Weights of a small contrastive audio-text model: text encoder activation relu, trained on telephone keypad tones over noise or synthetic speech.
Rows from block 4 of the audio encoder of a small contrastive audio-text model, named by matrix and row number. Rows with one number belong to one neuron. Each number is 128 + 32 x the weight over its row's rms, rounded and kept within 0 to 255. All counts start at 0.
After each neuron's rows are labels from the 100 clips, of 14848, where the neuron reaches its largest size: "strongest on" is what is common among them. Only what is clearly more common there than usual is listed. The data: telephone keypad tones over noise or synthetic speech.
# gate: MLP gate (encoder.blocks.4.mlp.gate.weight, 768x192), inputs 64-127
# fc1: MLP up (encoder.blocks.4.mlp.fc1.weight, 768x192), inputs 64-127
# fc2: MLP down (encoder.blocks.4.mlp.fc2.weight, 192x768, transposed), outputs 64-127

gate.180 [ 81 110  74 138 148 108 190 157 157 155 193 157 121 102 145 160 114 185  83 120 176 107 100  80 141  88 185  94 194 151 139 187 150 118 119  85 131 188 126 134 148 153 116  61 143 129 104 157 123 110  61  67  89 117 153 174 142 121 133  65 160  61 202 145]
fc1.180 [160 165  35 148 187 148 102 151  71 135 130 139  66 121  97 161 153 176  86 144  94 137 104 110 159 103 119 123 136 107 119 180 138 153 127 150  88 138 114 138 136 119 129 146  89  77 138 126 156 183 139 185 144  70 135 127 125 149 133  84 106 170 155 118]
fc2.180 [179 190 142 150 132  90 149 144 111 136 191 152  76 120 116 121 167 100  76  96 121 188  92 132 138 132 126 150 172 172 137  77 157  98 160 118 153 101 127 143  89 115 130 168 165 135 131  77 158 100 104 165 111 108 139  81 179 126 123 116 112 117  92 127]
strongest on: key "D"; last key: D; first key: D

gate.339 [166 116  46 125 137  86 133 105 116 142  68  97 109 140 159 153 156 107 122 163 133  83 171 151  96 131 190 127 122 142 173 143 166 148 157 135  95 143  73  95  88 166 123 133  62  83 120 152 131 152 139 132 144  71 137  85 150 162 114  90 152 112 111 123]
fc1.339 [120 114 126 118  78 120 164 150 131 111 146 174 102 196 155 143 155 118 122 156 144 142  85  75 126  59 155 110  90 117  86 111  92  69 158  76  95  97  91  89  92  80 148 155 100  93 182 102  98 139 146  91  58 144 120 106 125  93 112 106 125 129 138 145]
fc2.339 [131 117 143 171 116 140 174 154 218 147 180 127 103 188 127  81 152 104 108 133  75 174  86 107 128  62 160 111 212 105  82 167  72 150 195 156 102 182  74  81 124 177 128 129 193 168 131 111 150  68 146 164 158 111 150  85 189 167 112 155 117 130 117  98]
strongest on: key "3"; key "9"; key "#"

gate.9 [156 136 134 161 115 141 140  95 109 126 178 105 132 124 169 109 147 186 141 135 130  81 166  88 138 108 100 179 151 111 139 169 194  84 122 176 149 101  82 169  80 157 134 133  96 153 159 114  97 100  85 164  79 115 215 124 170 108 131  88 156  79  95 139]
fc1.9 [161 166 159 147 170 112 155 108  81 123 126 129  91 148 139 169  99 142 108  75 131 100 169  80 121 177 163 134 122 116 104 100 172 158 103 150 150  86 157 131 123 130  91 165 133 126 134 172 128  75 109 196 138 148 103 156  98 130  99  90  91 128  93 115]
fc2.9 [133 151 190  84 148 104 144 105 111 147 113 121 164 118 203  90 110 156 108 108 159 177 145 142 123 136 101 107 193 183 141 168 125 120 126 162 111  94 138 150 136 138 119 169 121 124 134  91 149 128 138 146 140 104 147 139  99 158 100  75 112 126  82 136]
strongest on: key "3"; number of keys: 1; last key: 3; first key: 3

gate.13 [141 190 164 144 108 138 126 147 118  97 108 157  93 131 130 130  65 157 124 119 140 111 178 163 129 119 123 129 115  49 136  97 151 163 143 118  98 194 208 148 153 162 112 114 125 115 120 121 116 125 131 101 154 106  99 100 146 214 171  75 132 113  71 138]
fc1.13 [162 102 106 134 154 155 127 119 100 135 113 196  86 142 110  98 184 153 103 106  75  71 128 111 160  99 150 142 123 157 143 159 115  94 147 163 117 164 131 116 134 171 142 167 146  99 135 146 114 152 149 102 189  93 126  96 128 133 128  77  98 129 170 145]
fc2.13 [174 134 151 138 148  88 178 123 105 120 133 162 113 113 132 128 139 130  83  82 124 163 101 166 121 109 180 171 201 114 143 138 111 178 179  84  90 149 124 114 133 124 154 128 112 147 169 119 141  57 144  57  95 127 126  91 153 132 122 167 191 158 184 143]
strongest on: key "A"; key "1"; reverberation

gate.112 [148  71 165 157 127  61 158 169 116 120 126 128 105 148 103 102 194 132 138 145  99 154 169 133 144  82  67 182  88  91 104  95  70 149 126  99 109 182  93 119 146 131 121  60 136 156 132 145  55 149 129  81 132 153 127 122 117  80 117  80 124  86 161 116]
fc1.112 [181  93 142 147  48 109 166  90 162 133  97 107  84 145 133 112  84 188 120 142 124 121 166 135 142  73  95 113  95  69 131 134 143 110 111 109 167 121  73 117 117 121 121 110 211 156 147 131 145 121 152 121 165 137 163 127 172 160  93  92 157 119 153 118]
fc2.112 [206 149 132  76  70 117 117 107  68 110 120 107  67 128  82 137 139 185 128 127 125 106  85  87 159 124 108 174 152 144 114 165  97 135  81 111 117  96 179 131 160 142 146 147 140 179 137 119 147 154 148 126 128 188  63 142 123  82 105 147 157 160  91 135]
strongest on: key "A"; white noise; first key: A

gate.760 [199 127  91 154 121 128 182 128  67 129  55 109 133 109 151 204 129 177  93 125 151 149 138 137 134  63 144 133 121  93 121 148 147 164 176  90 124 134 119  86 139 107  93 183 161 136  97 148 149 102 114 118 120  97 132 170 144 108 104  91 164  90 112 166]
fc1.760 [ 94 105 123  76 115 151 206 118 117 127 115  95  75 146  84 184 110 111 117 105 141 174 156 163  55  76 104 153 157 141 105  73 156 163 158  98 142  83 132 147  93 117  75 103 117 155 203 171 139 127 126 117 116  71 140 165 129 146  82 137 100 152  94 179]
fc2.760 [110 153 126 110  97 159 128 127  95 120  87 139  84 119 161 101  80 143  94 177  97 108  93  83 139 200 116 143 130 110 100 125 111 107 184 151 127 205 133 117 181 130 143 153 113 113  96 144 103 136 155 130 152 125 116 135 136 142 106 152 104 166 100 157]
strongest on: key "7"; white noise; reverberation; last key: 7

gate.510 [131 128 152 110 168 109 112 135  88 127 105 110 122 145 113 152 145 180  98 131  72 126 137  80 138  86 176 152 114 195  94 146 124 166  91 124 162 119  88 111 120  67  67 131 140  65 171 137 121 100 172  90 119 132 153 117  97  91 120 171  85 112 132 110]
fc1.510 [151 134 137 121 178 146 185 148 131 119 137  87 241  65 120  99 164 151 147 114  87 155  92 105 151 135 116 105 115 127 141  89 160  88 122  94  97  86 133  86 156 125 143 140 169 147 128 132  70 151 128 175 111 153  90 182 107  63 126  83  73 163  95 131]
fc2.510 [149 163  98 130 106 159 181 188 109 131  89 174 156  62 143  99  97 105 184 129 145 133 151 141  80 141 114 113 151  80 108 116 142 142 141 163 200 124 140 133 146 136 159 134  96 176 134 139 124 119 115 158 166 166 130 133 106 159 126 116 142 184 191 161]
strongest on: number of keys: 1; key "*"; last key: *; first key: *

gate.675 [ 88 121 167 104 124 116 109 111 163 122 151 107 150 165 141 126 137 112  91 172 104  94 136 128  90  91 100  82 141 159 134 134  83 174 115 103  44 166  58  99 172 154  98 144 105 138  92 111 158 133 144  86 173 131 183  64 122 130 172 183 139 131 156 143]
fc1.675 [143  88 129 184 116 114 159  97 126 146 102 200 110  98 122 188 107 129 137 144 144 140 132 124 134 135 122 135 203 123 113 126 187  97 130 173 211  85 162 100 123  88 115 117 113 133 122 156 171 156 250 113  98 114 139 162  75 120 125 124 110 139  95 109]
fc2.675 [113 125  87 120  97 122  85  76 150 107 119 137 115 184 156  91 124 111 177 133 214  84  65 114 138 122 109 158 202  95 139 107 121 197  93 163 167 107 143 117 166 147 199 107 108 106 173 158 159 147 190  98 149 129 112 155 148 156 119 101 115 155 141 114]
strongest on: key "8"; first key: 8

gate.361 [135 104 128 110 118 137 107 101 108 152 192  84  72 152 146 100 138 150  92 163 177  63  72 110 116 102 103 159 148 162 168 124 154 112 141 144 119 173 106 169 124 163 127 122 198 110 138 150 116 116 138 110 182 154 184 115 143  94 131 129 119 145 118 177]
fc1.361 [156 151  77 126 206  71 131 148 114 141  98 120 164 102 171 209  97 114 140 185 115  75 106 130 104 130  99  93 173 103 183 152 163 106 115  95 134  96 112  74 128 136 156 180 148 165 141 164  87 127 150 121 170 123 136 152 106 163 133  84 139 150 135 136]
fc2.361 [ 93 132 135 193 174  80 134 154 154 148 107  88 186 139 152 134 137 116 128 122 158 115 150 138  87 113 137 127 139 141 147  75 193 103 143 175 154 151  65 142 135 161  97 140  97  89 162 156 107 115  98 139 120  56 148 106 148 159 134  84  82 136 173 121]
strongest on: key "A"; last key: A; first key: A

gate.525 [151  58 125  90 143 153 115 151 132 114  91  93 110 205 116 145  69 152 140 106  78 154 127 104 175 152  82  81 130 155 134 138 137 136 161  92 122  76 129  51 131 170 131  99 105 127 122 125 150 125  89  58 163 107 131 105 130  71 145 203 160  81 155 115]
fc1.525 [102 128 137 116  98  79 113 149  47 126 100 143 129 140 142 167 148 124 173 133 184 151 136 140 124  77 120 150 113 102 155 100  95 121 124 119 102  88  85 102  70 112 127 109 168 172 114 177 131 138 172  98 175 169  76 112 148 186 108 188 111 150 130 176]
fc2.525 [131 181 169 107  72 157  83 146 119 166 148 109 155 133 121 135 100 167 117 136 138 136  99 113 185 121  90  74 147  98 110 166  98 148 125 116 114 123 135 151 173 212  46  93 148 113  66  78 135 139 108 136 154  75 101 110 150 146 127 163  76 174  76 110]
strongest on: key "C"; key "B"; first key: C; last key: C

gate.416 [147  81 159 101 107 109 131 167 145 210 120 102 169 127 104 164  93 121 164  93  68  43 162  92 133 127 108 171 174 145 140 179 170  93 131 145 123 102 147 142 143 162 181 122  48 100  86 138 104  71 124 123  99 127 115 136 166 110 164  66 103 127 133 156]
fc1.416 [140 133 104 175  92 143 170 137  77 145 144 131 128 131 142 119 116  84  89 109 121  80  62 117 111  84 155 113 117 187 148  95 126  62 144 113 142 166 161 107  83  90  91  97 138 108 135 104 101 120  62 175 117 142 124 131 171 142 159  89 148 170 179 132]
fc2.416 [131  66  85 181  80 124  35 185  89 152 162 216 140  86 136 114 163 112 145 134  78 105 147 122 146  79 140 123 171 168 139 205 135 194 133 156 158  89 109 176 120 138 123 140 149 112 138 144 143 137 153 134  80  79 164 113  92 107 103 197 112 167 128 132]
strongest on: key "3"; key "2"; key "7"

gate.585 [158 155  81 171 126 141 133 118 115 152 168  98  90  64 144 189 104 113 108 144 132 148 168  85 121 113 151  95 112 172  86 163  99 119 137 133  75  88 142 122 153  99 157 149 123  44 117 197  34 117  84  74 158 143 104 182 146  86  90 134 121 111 171  95]
fc1.585 [104 142 124  97  89 108 156 120  88 160 147 127 103 118 110  81 101 160 163 135 147 138 158 112 103 159  94  87 137 113 123 135  87 124 130 162  95 128 128  76 116 178  95 129 116 124  89 129  86  94  95 147 156 134 156 113  94 145  93 131 133 168  94 151]
fc2.585 [143 141 157 191 111 201 139 130 123 113 106 175 144 225  93 222 169 129 159 113 105 131 102 117 107 162 128  52 154 164 130 117 139 133 133 123 132 139 186 106 102 106 166 140 151  97  76 109 145 106 149 107 130 157 134 151 124  60 201  56 102 120 107  81]
strongest on: key "8"; key "4"; key "#"

gate.161 [155 147 124 162  89  85 139 112 124  59 124  98 101  81  81 130 131 163 134 143 112 103  88 119 123 155 159  90 151 116 102 148 103 120 121 187 102 191 117 130 179 143 132  68 164 132 154 168 161 126 104 104  86  82 153  92 145 155 109 122  88 120 187 143]
fc1.161 [145 124 111 152 138 124 135 193 100 106  35  88 140 152 178 136 103 147  95 140 119 122 205 145 154 115  98 109 133  99  54 142  84 196 154  87 162  78 114 105 123  94  99 110 150  98  93  95 104 141 166 156 124 132 167 128  99  84  82 150 107  71 139 111]
fc2.161 [156 130 165  76  68 148 154 124  95 151 143 104 128  96 177 153 121 150 192 138 129  93 108  89 145 102 158  87 132 112 142 100 157 130 104  74 135  95 152  64 153  97  84 188 135 171 119 156  85 147 166 101 172 182 179 155 156 137  93 142 181 182 151 155]
strongest on: key "C"; key "#"; first key: C; last key: #

gate.200 [109 132 125 152 151 108 118 157 175 132 154  84  87 130 103 123  93 167  97  89  36  93 138  92 145 115 160  72 148 173 134 131 182  83 144 152 151 106 204  71 154 139 110 133 189 125 140 108 128  93 134 128 115 151  98 113 119 170 125 118 120 153 128 100]
fc1.200 [ 97 157 146 116 136  66 133 107 126 174 131 126 154 159 131 107 128 118 110 156  81 182 150 146 106 113 146 144 166  75 131  65 144 170 135 149 132 153 105 148 152 141 113 164  93 157 147 170 130 153 128  57 139 215 106 159 126 116  89 152 148 115 126 181]
fc2.200 [ 69 124 124 144 136  77 143 147  72 149 187 180 155 149  92 121 118 143 121 142 160 114 134 110 125 116 161  78 138  87 157 127 102  95 116 177 135 123 115 195 119 163  96 146 195 135 141  73  47 123 118 114 132  61 144 119 160 176 169 115 124 152  92  87]
strongest on: key "C"; key "7"; key "B"; last key: C

gate.329 [161 135  91 144 177 165 137 121 101 120 149  92 104 169  99 155 114 100 154 137 111 118 106 117 141  95 142 170 112  82 135 101 100 124 128 181 141 119 165  71  55  45 125 108 182 110 148 169 128  71  96 114 182 173 110  76 154 143 114  68 122 155 119 122]
fc1.329 [109 157 119  40  96 173 105 120 152 188  94 115 115  94  77 135 162 132 101 137 132 106  96 149 129 140  89 117 164 150 140 151 170 143 187  74 114 187  72 170 211 158 128 129 164 164  95 116 121 143 147 146 127 129 128 159 174 146  71 170 130 159 103 159]
fc2.329 [173 101 130 126 131 122  89 123 128 120 145  91 135 177 161 124 155 116 180 139 145 148 213  96 129  96 154  72 107 171 189 149 123 142 115 103 117 112 116  67 124 147 144 184 173  80 138 140  60  89 143 154 113 117  88 103 115 133 167 123 105 178  81  99]
strongest on: key "C"; key "#"; last key: C

gate.569 [100 116 125  82 120  81  63 143 158 143 129 140 184 180 131 145 127  34 156  57 155 133  68  95 119 174 134  92 134 170 141 142  81 117  96 109 139 145  75  73 118 181  58 105 150 164 105  93  52 133 115  98 125 206 139 165  88  98 157 135 127 109  86 158]
fc1.569 [155 144 176 121 142 200 112 127 227  82 152 170 164  92 120  93 178 130 124 133 157 154 152 187 100  83 136  97 125 121 156 140  89  92 123  95  94 132 111 132 141 198  90 149 100 137 171 113 106 140 136  76 120 142 145 135 164  80 140 117  89  85 145 197]
fc2.569 [153 167 169  91 103 113  92 142 115  77 112 212 189 141 107 110 160 118 131 143 128 156 105 143 155 146 134  97 122 128 157 112 156 101 110 153 123 115 149 147  99 171 101 140  73 153  92 170 109 132  37 131 112 103 129 117 149 143 163 155 103 118 118 121]
strongest on: key "C"; first key: C; last key: C; thin (high-pass)

gate.465 [113 108 176 120 147 103 133  86  57 118 169 121 132  62 186 131 135 111 144  85  99 158 152  73  95 152 117 155 118 140 181 119 152 107  69  82 181 137 132 110 118 145  74  99 158 133 132  98  85 125 168 151  80  96 120 162 109  58 184 166 124 157 105 138]
fc1.465 [206 175 198  72  42 152 130  96  96 165  95 122 140 123  62 134  91  93 119 128 125 131 181 106  89 164 173 139 142 194 104 107  90  64 146 125 110 129 127 164 113 127 138  65  66 128 108 129 150 117 137  88  89 128 171 128 157 113  42 143 211  60 166 146]
fc2.465 [ 95 133 144 133 118 116  98 130  80 167 167 114 117 181  99 173 136 158  98 128 150  78  90 109 111 103 173 177 136  81 130 126  80 198 166 113 140 112 139 156 177  81 139 179 109  98 100 111 130 158 192 134 139 168 149  80 153 132 154 133 101 143 112 173]
strongest on: key "3"; key "6"; mains hum

gate.240 [182 150 110  58 153 136 124 153 133 145 155 145 129  54 132 116  76 105 113 121 147 118 169 145  78 121  93 154 118 144 103 103 136  89  92 131 153 126 106 127  92 135 130 118 130 168 116  51 192 152 107  92 154  97 133 159 169 169 130 196 157 175  91 108]
fc1.240 [160 102 101 115 120 116 105 105 145 167 116 121 159  90 102 127 114 103 111 200 176  58 135 110 120 140 141 150 104 131  31 114 122 127 104 169  86 158 109  93 117 120 144 151 111 140 129  94 133 163 104 131 137 117  95 143 211 174 130 175 181 143 142 132]
fc2.240 [127 115 192  97 102 165 155  65 141 120 115  52 147 141  87 138  91  89 138 179 163 156 153 123 145 125 158 136 116 148  94 167 117 113  75 137 126 122 134 100 170  95 146 157 136  95 132 169  96 151 145 160 151 126 120  69 178 111 103 151 116 190 190  96]
strongest on: key "8"; key "1"; first key: 1; number of keys: 2

gate.47 [104 179  94 132 145 120 225  98 231 111 137  98 143 146 156 118 122  89 125 104 115 138 152  89 126 108 159 104 138  67 134 123 118 140 130 135 136 117 129  97 170 109 138  86 143  82 132 131 143 125 181 141 137  97 155 141 105 126 143 125 142  95 122 122]
fc1.47 [136 127 181 166 116 139  76 145  89 164  78 123 128 171 145 148 158 136 145 135 150 108 117 113 120 131 151 118 146 182 104  48 103  55 138 128  90 154 173 149 144 118 169 137 117  85 121 101 107 145 123 136 163  95 129 120 131 127 147 195 113 129 205 154]
fc2.47 [119  99 170  94 104 126  86  79 121  86 128  73 163 109 173  86 134 100 168 127 100 127 102 152 149 151  91 123  67 160 106  82 116 138 113 192 168 134 155 136 170 156  89 135 104 164 111  93 206 162 122 138 120 136 130 180 152 168 137  91 200 147 114 129]
strongest on: number of keys: 1; first key: A; last key: A; first key: 7

gate.726 [161 142 133 154 133 163 123 159 123 188 102 108 164  79 118 148 167 109 103 137 133  96 126 173 170 151 132 146 111  96 171 104 202 105 114 152 135  92 126 137  97 116 101  89 174 124  92 150  85  73 128 168 105 105 147 119 157 176  83 100 176 106 129 109]
fc1.726 [109 145 128 104 131 134 136 160 149  87 115 133 145  91 160 205 128 170  92 176 140 183 121 140 145  79  94 127 139 154  81 177 149 132 184 130 111  87 146 115  93 157 107 151 116 147 165  96 159 171 164 103 108 129 115 124  73 130 162 116 119 126 146 129]
fc2.726 [ 60 187 110 137 112 171  88 125 135 173 133 147  93 123  81 141 146 145  98 126 122 113 110 166  99 121 124 114  79 121 119 117 100 104 102 104 172  86 122  92 131 153 164 134 108  63 129 119 122 145 138 160 178 141  99  96 132 130 188 166 184 136 132 117]
strongest on: key "3"; rumble; last key: 3

gate.505 [100  61 113 145 112  94 136 122 159 135  94 155  93 107 153 150  86 139 152 114 104 100 206  90  96 127 125  64 148 166 108 149 175 111 118 102 162  96 133 102 163 154 143 135 149  72  96 166  76 117 116  76 134 113 171 128 110 114 133 120 142 175 178  94]
fc1.505 [170 121 179  91 141 182  78 130 124 133 155 164  46 143  80 137 151 181 141 177 116  86  63 189 109 106  89 144 118 102 130 132  62 112  85 156 121 144 109 111 136 166 113  82  66 136  87  92 147  79  90 171 161  60 103 132 124 126 110 145 123 151 119 198]
fc2.505 [ 92  93 116 133 117 188 119 114  79 156 125 131 176 137 119 132 118 113 147  55 172  92 111 134 180  57  93 137  94 134 181 148 130 148 112 137 125 127 176 130 122 134 113 154  99  93 146 130 181 146 122 140  79 140 142 140 107  68 144 165 115 166 209 149]
strongest on: key "C"; key "4"

gate.499 [ 74 151 131 113 173 159  83 103 185  94  54 181 123  85  91 106 139 133  76 157 110 113 204  86 109 111 113 112 107 117 103 136 173 113 134 142 128 137 127 160 164 142 121 130 184 104 133 116 198 136 143 119 138 178 130 165 152 156  98  74 100  93 113 158]
fc1.499 [144 107  68  98 156 136  87 129 167  98 170 122  79 159 150  70 129 166  81 142 157 133 190  90 111 115 131 111 128 101 109 133 120 161 203 148 152 174 140 156 115 152 128 164 145 151 163 138 160 129 142 118  64 134 129 154 114 101 151 193 127 150 139 110]
fc2.499 [ 92 162 110 122 103 136 119 148 125 163 106 122 144  78  80 121 169 133 158 145 152 111 123 126 126 152  98  88 100  90 123 131 128 137 189 127 149 139 117 151  81 140 166 116 115 141 157 125 123 105 106 165 120 131  87  81 138 143 129 153 198 166 157  75]
strongest on: key "D"; last key: D; number of keys: 2; number of keys: 3

gate.36 [158 118  99  76 108 119  53 151 132 144 131 154 203  72  57 114 109 119  96 139  72 106 123 103 114 180 145  35 132 100 123 142 130 123 137 125 152 125 146  69 125  86 127 180 109  97 157 157  66 125 135 141 155 134 160 109 144 129  93  96 129  89 125 123]
fc1.36 [132  80 135 196 161  84 161 137  71 150 130  81 151  92 160 122 146 129  78 116  95 122 156  96  71 132 109  91  96  98 133 164 154 155  70  84  93 154  64 130 113 193 145 101 112  30 134  55 133 122 128 191 104  84  93 159 158 121 135 111 137 157 133 115]
fc2.36 [123 103 135  68 201 164 147  89  78 170  86 154 187 146  97 171 141 105 100 142 162 122 126 161 104 221 131 152 174  82 124 128 143  87 163 162  84  87 170 123 108 141 122 146 126 193  93 140 125  85 141 170 138 121 160 153 143 185 173  77 146 171 153 124]
strongest on: number of keys: 1; key "#"; last key: #; first key: #

gate.516 [126 122 171 129 135 116 126  97 143 112 118 153 144 153  92 150  85 192 164 132 122 134 152 125 118 123 135 111  85 139 120 150 135 135  95  88 188  95 113  80 118 112 138  72 135 122 133 114  84 166 101 169 194 142 137 145 118 114  64  92 171 169 151 176]
fc1.516 [161 152 106  98 172 107  85  97 150 221 152 141 158  82 117 133 156  55 135 142  96 145 153  77 123 150 113 103 153 124 104  88 143 192 176  98 153 144 136 187 187 122 164 150 137  94  59 194 107 155 114 135 106 140 106 130 109 102 135 192  67 134 128 100]
fc2.516 [ 95  59 147 166 201 141 114 113 194 109 129  90 162 185 127 156 121 131  81 166 123 139 105 142 119 146 152 138  79 148 110 113 128 142 121 117 148 116  41 112 184 102 180 172 107 116 106  83 126 154  68 110 146 105 141 161 123 112 163 183  91 153 150 125]
strongest on: key "A"; last key: A; first key: A

gate.735 [114 107 119 202 104 117 139 108 134  78 119 138 169 127 156  77  69 152 133 110 118 212 107 167 109 120 170 113 135  99 119 131 129 184 115 112 134 137  96  81 103 116 164 140  78  84 137 134 149 115 192 154 165 165 122 132 113 131  96 118  91 147 126  54]
fc1.735 [ 92 168 132 129 105 153 105 124 188  88 111 116 211 111 153  76  81 171 148  58  90 161  87 128 101 121  97 118 134  95 130 134 121 149 163 149 108 145 131 182  94 133 139 156 110 131 143  88 213 184 155 158  97 180  64 105 135 153  88 116 128 128 108 135]
fc2.735 [143 162 155 148  83 179 106 107  96 120 132 167  48  92 107 111 120 123 122 102 115 118  84  84 114 108 150 140 101  95 167 156  81  99 111 137 171  90 137 227 145 180 149 155 171 151 119 144  87 190 136 132 148 187 136 107 113  91 121 133 209 129  65 147]
strongest on: key "A"; last key: A

gate.48 [140 134 120 119 134 125 152  77  87 111 106 144 143  98  74 132 132 188 108 170 129 143  68 179 154 186 144 129 181 106 103 124 142 146 153 144  92  52  75  84 119 200 122  80 155 167 141 128 163 162 143 116 110 133  78 182 119 163 128 125 102 117 108  94]
fc1.48 [164 108 177  88 159 172 115 142 184 172 133 111 103  99 170 115 105  96  97 103 146  80 180 140 137 101 120 147 136  50 152 106 105 144  68 142 176 148 169 166 172  85 115 146 163 106 170  88 143 137 111 172 107 133 151 134 139 140 138 144  97  89 160  86]
fc2.48 [151 177  86 121 141 153 133 157 204 130 176 135 168 146 126 187 109 149 108 146 138 138 118 138 145  69 109 130 132 107 169 141 137 148 148 147  88  85 102  60 121 140 108  75 149 132 130  51 130  61 106 161  80 162 102 180 127 105 160 123 170  31 132 156]
strongest on: key "D"; key "C"; first key: D

gate.353 [185 156 137  92 151  59 119 206 115 102 130 170 162 121 156 160 155 152 155 120  57 129 124 168 162  94 181  90 103  95 144 138 145 106  78  82  78 155 161 145 100 115 185 102 148 142 108 158 110 103 162 163 152  61 160 123 128  87 147 109 126 111  93 163]
fc1.353 [134  95 133 125  89 100 117 116  82 143 193 123 171 159  63 125 218 117 145 162  69 156 124 179 174  82 135 121 129  68 132 125 143 126 119  87 127 131  92 172 100 184 140 108 150 167 195 126 208 137 119 160  95 124  81 171 132  95 158  87  55 112  92 175]
fc2.353 [100 168 126 118  96 129  77 141 135 134 144 139  81 156 122  97 181  77 140 157  83 142 125 154 222 125  85 113  55 127 134 104  62 194 100 140 147 173 133 134 128 117 158 107 106 127 127 143 151 174 139 148 122 136 162 122  59 127 143 158  92  79  65 196]
strongest on: key "D"; key "8"; key "7"; first key: D

gate.670 [117 134 136 203  94 158 173 139  98 126 154 131 178 130  79 159 137 113 104 103 122  99  99  84 151  74 105 103 104 122 137 129 113 153 136 110 152 119 176  58 165 125 126 103 131 138  84 104 134 136  69 128 100 135 149 151  87 113 119 124 131 109 154 137]
fc1.670 [146 130 133 132 159  48  85 176 156 193 129  59 159 139 152 130 128 122 114 129  81 154 109 123 138 129 153 168  74 133 161  82 118 139 118 106  81 107 188 137 146 106 153 176 158 156  92 187 149 179 168 126  74 170 139 133 119 174  96 124 119 166 121  97]
fc2.670 [132  87 168 163  93 123 117 116 110  68 136 126 141 127 129 101 104 122 193 151 109 136  79 106  75 132  82 145 119  67  99 121 115 105 107 126 104 147 156 148 165 138 140 156 118 114 122 130 176  88  73  89 111 128  92  54 190 125  86 163 153 103 121 106]
strongest on: key "7"; key "4"; first key: 7

gate.404 [114 169 112 154 122  91  85 125 140  95  76 125 188  69 143 115  62 113 105 148 106 113 121 159  99 129 124 102 158 106 114 187  93 150 132 131 150 164  54 116 138 139 138 132 168  69 150 149 144 190 129 197 109 105 123  46 100 125 149 135 140  87 160 123]
fc1.404 [187 152  91 117 112 119 138 134 115 165 111 161 171 145 127 133  93 147 139 122 108 101 165 158  79 107 131  84  75 127 119 168 172 115 121 100 137 121 121 105 132 134 144 144 174 119 170  86 145 116 177 152  60 128 126  70  81  84 148 136 140 142 132 101]
fc2.404 [100  59 128 151 126 117  98 161 127  89 139 114 123  85 119 104 117  70 158 141 131 125 129 102  87  99 177 173 105 117 129 126 121 174 133 139 124 109 156 110 101 122  97  81 171 157 128 159  89  74 166  80 146  48 124 129 126 129 122 128 116  83 106 151]
strongest on: number of keys: 1; last key: 6; first key: 6

gate.300 [129 124  90 139  91 136  91 100 109 118  84  97 129 143 146 162 141 131 176 123 152  98  80 128 152  75  98 164 151 131 184 110  95 178 162 153 155 160 130 109 151 134 138 142 169 144  78 137 175 154  39 169 132 114 133 148 129 138  92 116 100 142  81 130]
fc1.300 [172  90 173 128 145 137 112 175 150 163 137 134 105 132 106 140 106 204 128 102 135 129 117 108 135 123 179 154 129 112  93  93 150 163 105  92 163 119  97  94 162 135 179 121 160  86  98 172 158 134 146 150  94 107 117 119  83 122 141 122 114 128 140  93]
fc2.300 [182 131 144  99  82 164  90  91  94 110 103 124 190 132 135 114 142 130 156 160  76  93 100 148 176  97 101 136 190 133 171 154 116 213 122  98 148  83 161 136 110 101 153 162 105 155 107 103 170 142 122 149 158 170 144 118  98 142 101 140 141 107 145  42]
strongest on: key "C"; key "4"; last key: C

gate.480 [113 102 148 139 158 139 116 133 176 136  95 138 158 163 107  55 151 204  77  90 143 137 151 135 149  67 142 160 140 134 110 189 170 154 137 108  93 132 112 124 128 131 154 106 226 129 155  30  82 173 163 146  70 140 119 148 141 109 104 112  97 113 106  72]
fc1.480 [161  85 142 102 150  82 159 133 169  79 118 132 101 182  72 160 171 131 100 137  73 133 111 122  90 193 162 115 105 140 167 104  77 184 144 172 165 182 119 102 121 108 129  82 154 149 122 130 117 127 158 115 131 105 161 138 186  98 131 142 137 101 170 117]
fc2.480 [149 138 132 123 100 185 126 162  99  85 114 187 125  92  78 112 136 151 209 165 113 126 138 130 143 153  96 126 156  34 121 141 135 140 105 123 118 142 129 169 118 131 107 218 136 121  96 130 157 144 152 119 152 185  59 130 110  77 124 165 139  90  99 172]
strongest on: key "A"; first key: A; number of keys: 1; last key: A

gate.531 [159 153  91 101 129 120 128 144 189  89 135 120 160 144 113 148 119 104 125  57 123 138 144 182 131 130 117 126 191 111 119 139 104 128  71  73 136 123 127  78 161 172 166  80 114 126 150 165 103 111 140 152 136  76 164 172  70  93 155  82  83 130 157 111]
fc1.531 [129  93 116 105 118 124 203 153 117 144 151 140 111  98 112 133 148 102 120 169 135 111  71 145 119 169 128 188 165 104 100 121 111  69  77 149 136 106 110 142  27 139 147 138 143 191 166  37 148 124 148 137 152 142 177 163 152 146 156 157 161 127 123 116]
fc2.531 [152 155 146 164 127 105 137 157 114 152 215 102  68 120 142 175  49 115 133 150 160 101 138 140 180 118 148 121 145 156 195  90 172 129  58  95  86  89 111 126  64 176 131 105 138  92 142 133  93 137  95 124  99 107 159 107 145 123 139 163  94 184  82 101]
strongest on: key "8"; reverberation; white noise; number of keys: 1